A small image classifier, trained from scratch.
Model: 64-pixel images, norm layernorm, activation gelu, patch size [4, 4], widths [64, 128, 256].
Training: 13700 steps, held-out accuracy 98%.
Data: 195000 training examples, 18.0 epochs.
Rows from block 5 of a small image classifier, named by matrix and row number. Rows with one number belong to one neuron. Each number is 500 + 40 x the weight over its row's rms, rounded and kept within 0 to 999. All counts start at 0. Numbers have three digits each.
After each neuron's rows are labels from the 100 images, of 14848, where the neuron reaches its highest value: "patch colour" is the nearest of a few named colours to the mean colour under the peak; "top examples" is what is common among them. Only what is clearly more common there than usual is listed. The data: rendered scenes of coloured solids on a plain floor.
# fc1: MLP up (model.blocks.5.mlp.fc1.weight, 768x128), inputs 64-127
# fc2: MLP down (model.blocks.5.mlp.fc2.weight, 128x768, transposed), outputs 64-127

fc1.56:495483460504532514565503528477447514432433496492531503493594464460491594485498530447418489509533486519499531522479568521492508427518564527473463432449497537447584401493531519486398419513437502
fc2.56:462473457463506489554475491579540485431511477569478496486604516523544530546502504488458478470478416537541505459394533474496473477536433497480473457507445501456517550455534458504487554532423497
patch colour: black; brown
top examples: light from the left; black object

fc1.438:495458520594503399440497423547537495487551534464529465466525453520477480475492504549476484529421496564491480520562528482450481486562576515480392530493545538451519530533508487505473532536542505
fc2.438:459388526564518577495511464463482559474518459497560457476588423520466507481453559483494463525482529495534479482477579479442561520518525434448557478493456508467499501506496530538426470524473483
patch colour: white
top examples: white object; light from the right; its colour: white

fc1.436:513468522535511540429476553561502475478514603465533516560566488519517476523556522558488525414456485460504510421435465449477409510484507513486430527465502507510500477490507502494567456509510472
fc2.436:500523439526488498616503488448521512430545527537454496517467613478486513541504476449450502466464501547510506534459478474519500485530439503464558547530489490494513556454525491524519580561480507
patch colour: pink
top examples: light from behind the camera; white object; its colour: white

fc1.365:556527508490569491488488507539495522460499497535449418486580506482490499525486491396551489479503419524497537417539523518438515448464502502460519519458504530480529489496572527497491520559450560
fc2.365:386547460466519505477487610538475545517514468511532568510471468556530470519590541553572488501514509564505493452477487496469500536561463496530456432515503511479588464466439463515505524491513548
patch colour: brown
top examples: twisted bar

fc1.427:522532479470472491497545529537451500510456475451498490469539509488415503557485508489516553492424468509461506545483553441491536478541462560481494488545475558511520530433468482511433536490531413
fc2.427:496484563485522475478492491501481494570492567465501502518446504425479479497507479476497519442508523409447521517498501501565491582475494556511529525524503448509531472561496471490539412439421464
patch colour: brown
top examples: light from behind the scene

fc1.93:488522449480501527526543553515487463514568508505517542520602425458475491534472576521519477456466472449473513506456470532502481456574552521534452576485466539556566485511537495497483491520531460
fc2.93:478552506493501516470488486466492602507502468483471516447551503403518429408471503438510510442545491503466479454492499505495479501539529569481577512579485479490533464512470450532475579493492554
patch colour: brown
top examples: count: five

fc1.670:559492528443521502490503556545506484518476517521528549522458475448431521455454510524454564459531530462436485461487486508451460477520450469448479524496474510507586523517503473442459527444530459
fc2.670:517548500424514520515468463537509553482582500583458469481504537483459607527516548528537493572530511476516526473458569480480479452518437568414500514485522482511470558449463425506495523562422503
patch colour: brown
top examples: light from the right

fc1.545:534520521500453531493553553540548554469524509465479418488497530493467596522497431454528461500463521457500544478502481546467498462508481535513513461422491472491539618527477514486496539505553555
fc2.545:484479570456524521463488408567586463472519444502508471480477567571525564494464500514537536486479453543477481554469540541439462466516489445536476479499492444489542547446458516494492465512503486
patch colour: brown
top examples: light from the right

fc1.89:525502469517534498507495552520493565455494503546482518458521532461487546504491472433536496496548481488485474537552490518444492412489540464478537516420510569472514447498533433472493505531485468
fc2.89:397549468482538468513532618549499567540519535533514542487500436471496511533533542500607475507529490488503502514480550450483465476526442484478488435547496526473575473469445507469520530485491578
patch colour: brown
top examples: light from the left

fc1.11:578418528546551562442560522540530501444565499441475533517526576485500521576508476537464518540507529517497525418488461433486450437514508538514503532460586500529514523504465466464488480513479550
fc2.11:524505510517488550546495484537506503449494466610452490481454552459483512539486489416507604483439447541499479566462524529535483467627491542493462556511467498495523505432516487482508524492484476
patch colour: white
top examples: light from the right

fc1.664:536499465515498466494543475596471505460517535464560536487527497490415514480479506537509573546543497483465460481444461451429547473573492516535508471469476500513516542509507462459468442426529536
fc2.664:515473527471464449426519425493502449482437532485461436507484495469472608421455477480480538448496500470453502546482474533521555515467611507510548564503517462470482578441524453507498445480482424
patch colour: white
top examples: white object; its colour: white

fc1.96:521423490539485461438578477509536500495501519508483561532519475546488491448554479537503490521501499526472553482514475397481426523522486520530441499458597530462481504546559476522526507540494434
fc2.96:507518500498462419426440503440485508500458553495457482476488421452436488511547512534490543544518551502511465503488506487519447446519533521444529518471478533475542506501568544473481526536497522
patch colour: white
top examples: white object; its colour: white

fc1.749:552481438510530464452560519507560535505505494474484513524519467564480513464555538537413456521518451550466577460477468466467560567484499567512455456491520514467509535552493401473578523476470504
fc2.749:562511427495502439505456507481424537512500508533471508543497446422433529440481508499577499492492561488498438433503477423494570490525549514513562525489514516477553526528529527530527542507474552
patch colour: white; pink
top examples: white object; its colour: white

fc1.331:507527474553530459448453452534526497479588492506528465516550577497498497544495513578471455525421451549513523508516512470466570517499543486449524498542514536522511495476520513459554526518425479
fc2.331:565557424499560507514469520517478474503554473576476515549433479466462466537489476461538533444488557462480459437501492440540563513551508447459441497557493498502558511480511504496588576527486553
patch colour: white
top examples: white object; light from behind the camera; its colour: white

fc1.69:476486532560522495484554510460512529496528514450516506508564457542569496520474473544445493513434438480507550437548527483483472455526527504492519510472533621481531503498517480450538518498526534
fc2.69:436439465611467494566518475447503535482478517561452508517530468449511461459448490402523484506523544527482511437490515463499514480530547468438553523557504508476510488499595444501520598474483484
patch colour: pink; white
top examples: white object; light from behind the camera; its colour: white

fc1.214:557482529568588472443489465540510465474500572434464503501515427463513513591519468527429535508493563505502537546488455443506511535533500449432482478442473530495499551447540521538433488439541456
fc2.214:465388485493511532451505476490518507519456492528478510432523560487500515483443540445422488443529513443524525516495538494481536487476546441507509523507484464509506482477520444447496409470553492
patch colour: white
top examples: white object; its colour: white

fc1.622:582482534492491460521488515561547504482531559541475455549445503421495537583489449471495496534568469545451495401456463520481468447492462477560470489523500494529510512460509481448518489522462555
fc2.622:411557507485495476567515506505539530498548496540483527448506503518573533508541501529505500552453561558576560489426510450488441436486470577513582425472541512478546489565507470520500460443504564
patch colour: brown
top examples: light from behind the scene; white object

fc1.13:556459518470467447482469535430436470482471486547483502478565487576483475556477456471480562420506458507466553452533467503430489466484445546509435538500574521544553488494474517563531471534550457
fc2.13:475548528511528437470460531452437537532482565518535471480441428467532456526534478497494526515488574457521433534543470464491505524456488546491546535454534513482582493615493517540470473433506529
patch colour: brown
top examples: light from behind the scene

fc1.602:504422509544505476447506545509574432471527554520436521463453477491498496560513480591537540532541529523516497417563482458572498472483457492526528515532556529561542439461495428499595526474416510
fc2.602:419504482456488491517534546536558589584533515570488506469472519526538507538543571555510522482457449538554514499374551470511460476502472546499483423513481502489554502511466496536474494471524540
patch colour: pink
top examples: light from behind the camera

fc1.397:530490459603502540569506541527445464459476508517463480499500519542490615495548518479425449504526471460507440463554524505446473499511559488500497562423574502484503547503477482446396577497512516
fc2.397:456451477535537515589499543573480499419488500611526469496520522583490502506509509462563518487508482511508544493480471500471601432443505413461463463543474512503465505476412463516474534494498486
patch colour: black; brown
top examples: light from the left; black object; its colour: black

fc1.581:547463497581555493416499447566473460465490543456488518488524441465518498598461507520549528531528529508520461545482473485527479539571497484448532512463475515492514499475507457516443497488567474
fc2.581:490383502518474519435505472461506522502439475541505475468534611461512527393477517448485480441530446473511554502541529551467509543499554481488596590503529454487540473459495426461465396467502478
patch colour: white
top examples: white object; its colour: white

fc1.195:555471507561548494487507432534525547514528465462472524507546568507495533494485476558438491583472492539527498516526472454463551476491522478432538491522567575532531511477500496470513493504453464
fc2.195:542519451499540479495459479516479531482508496566462505519464450447403533535477502451529518458523532467457472413486533472497538488579498464441445559563460481509557494457519499479533545537488515
patch colour: white
top examples: white object; light from behind the camera; its colour: white

fc1.449:545506463581522544499573491546509497507578559445516548462541503544503528484486479549482486527490457490491483490464397465466488469487525472465524459431540515502476478484508485474556520517528474
fc2.449:528513471497471504545504465489459528484467492509411490524489506413425552461464487419530504496550550471464502481471500477482507478544529472452529560533503493501532551431538468486565560513506516
patch colour: white; pink
top examples: white object; light from behind the camera; its colour: white

fc1.463:522477533533530524490466449564459554462536493444554565543560544499522504572539457533473483520407542478510530444419534448539517494491544494535457502533488532520535464466490495500541446471472517
fc2.463:535509507483494555601520459507505515520550449534450537518493537430482554545427494447461473492538451480483515525427536474547500493539482438465516533565481488507506544501484489482550546521531482
patch colour: pink
top examples: light from behind the camera

fc1.412:521454531522521508495534480628486554479527513436455517530486504505461520533499465538519509526487549554423509515500550454427521495533510511443433443461537562474482502538459482467443461452534550
fc2.412:470352534448500549478514508522560514473447513549478462467546561549478591449492472506452494476530462455479547573456550464497511485525515481507460489490503485462482489458470425501443428477450455
patch colour: white
top examples: white object; its colour: white

fc1.352:491472460463437554489550519476500491434473530511486454509560510478482453491489543492523530471447475543458502522438464548523508452528599515494550513481483462534505465547563478522528573480489521
fc2.352:472443545574473522554509581448531550507486456486552493500510534451510427470522512438464495427545466462511501455548533496481527516551417454549579534539500541522467451568470509516469476495459520
patch colour: brown
top examples: count: five

fc1.403:521486544493521521490607476561466474481461545492491597528491551532504531497533479554440478508419495525521546553449467495417531512493507517577473430560490515435504518530516481498522476450498472
fc2.403:494495467512436465532438503476407524518442471505424489493520514492428541559501431493461500519492567444510491484417513428483570490548551486512516550511528541441518534512530530512536531461523447
patch colour: pink; white
top examples: white object; its colour: white; sphere

fc1.557:458486502531496478430451572595513475522558523473631528501553478481486460569515461549486527477532522477492501462468478436448489421528453493520418554430481529502516477480528492537534489513530491
fc2.557:557460463491515529503539406431492482485481499530472470516439500418505541505439545490503478486508503462472449525458466522543479515488519509486510510495465501481442563454546460510513547546475519
patch colour: pink
top examples: white object; its colour: white

fc1.31:535480524562474415494590470566525476508482640523516469518472474499524526526514531553544487482419443561489518467479439448517461508464540550508470450511545484434509495489522475547446474531478486
fc2.31:490471497527476483590500479488492564506508512476491492498551481485497584465486491473581489515497657523532541436418536456477558438505464545465551534490472503468541505491475485504473519473480564
patch colour: pink; white
top examples: white object; its colour: white

fc1.384:500492503573524477443436572580452531436501483472469540532562527496431508583511555504516554484393500510451508497545469535482475502518452521431513520498501522483518544578527434516582475479420544
fc2.384:467530511561546463454479498479547441466498533499568423549418493542515516545473460530542573471440527444502488483542584504539556563470454446461529532463469463481510488481564525536486473448386534
patch colour: brown
top examples: light from the right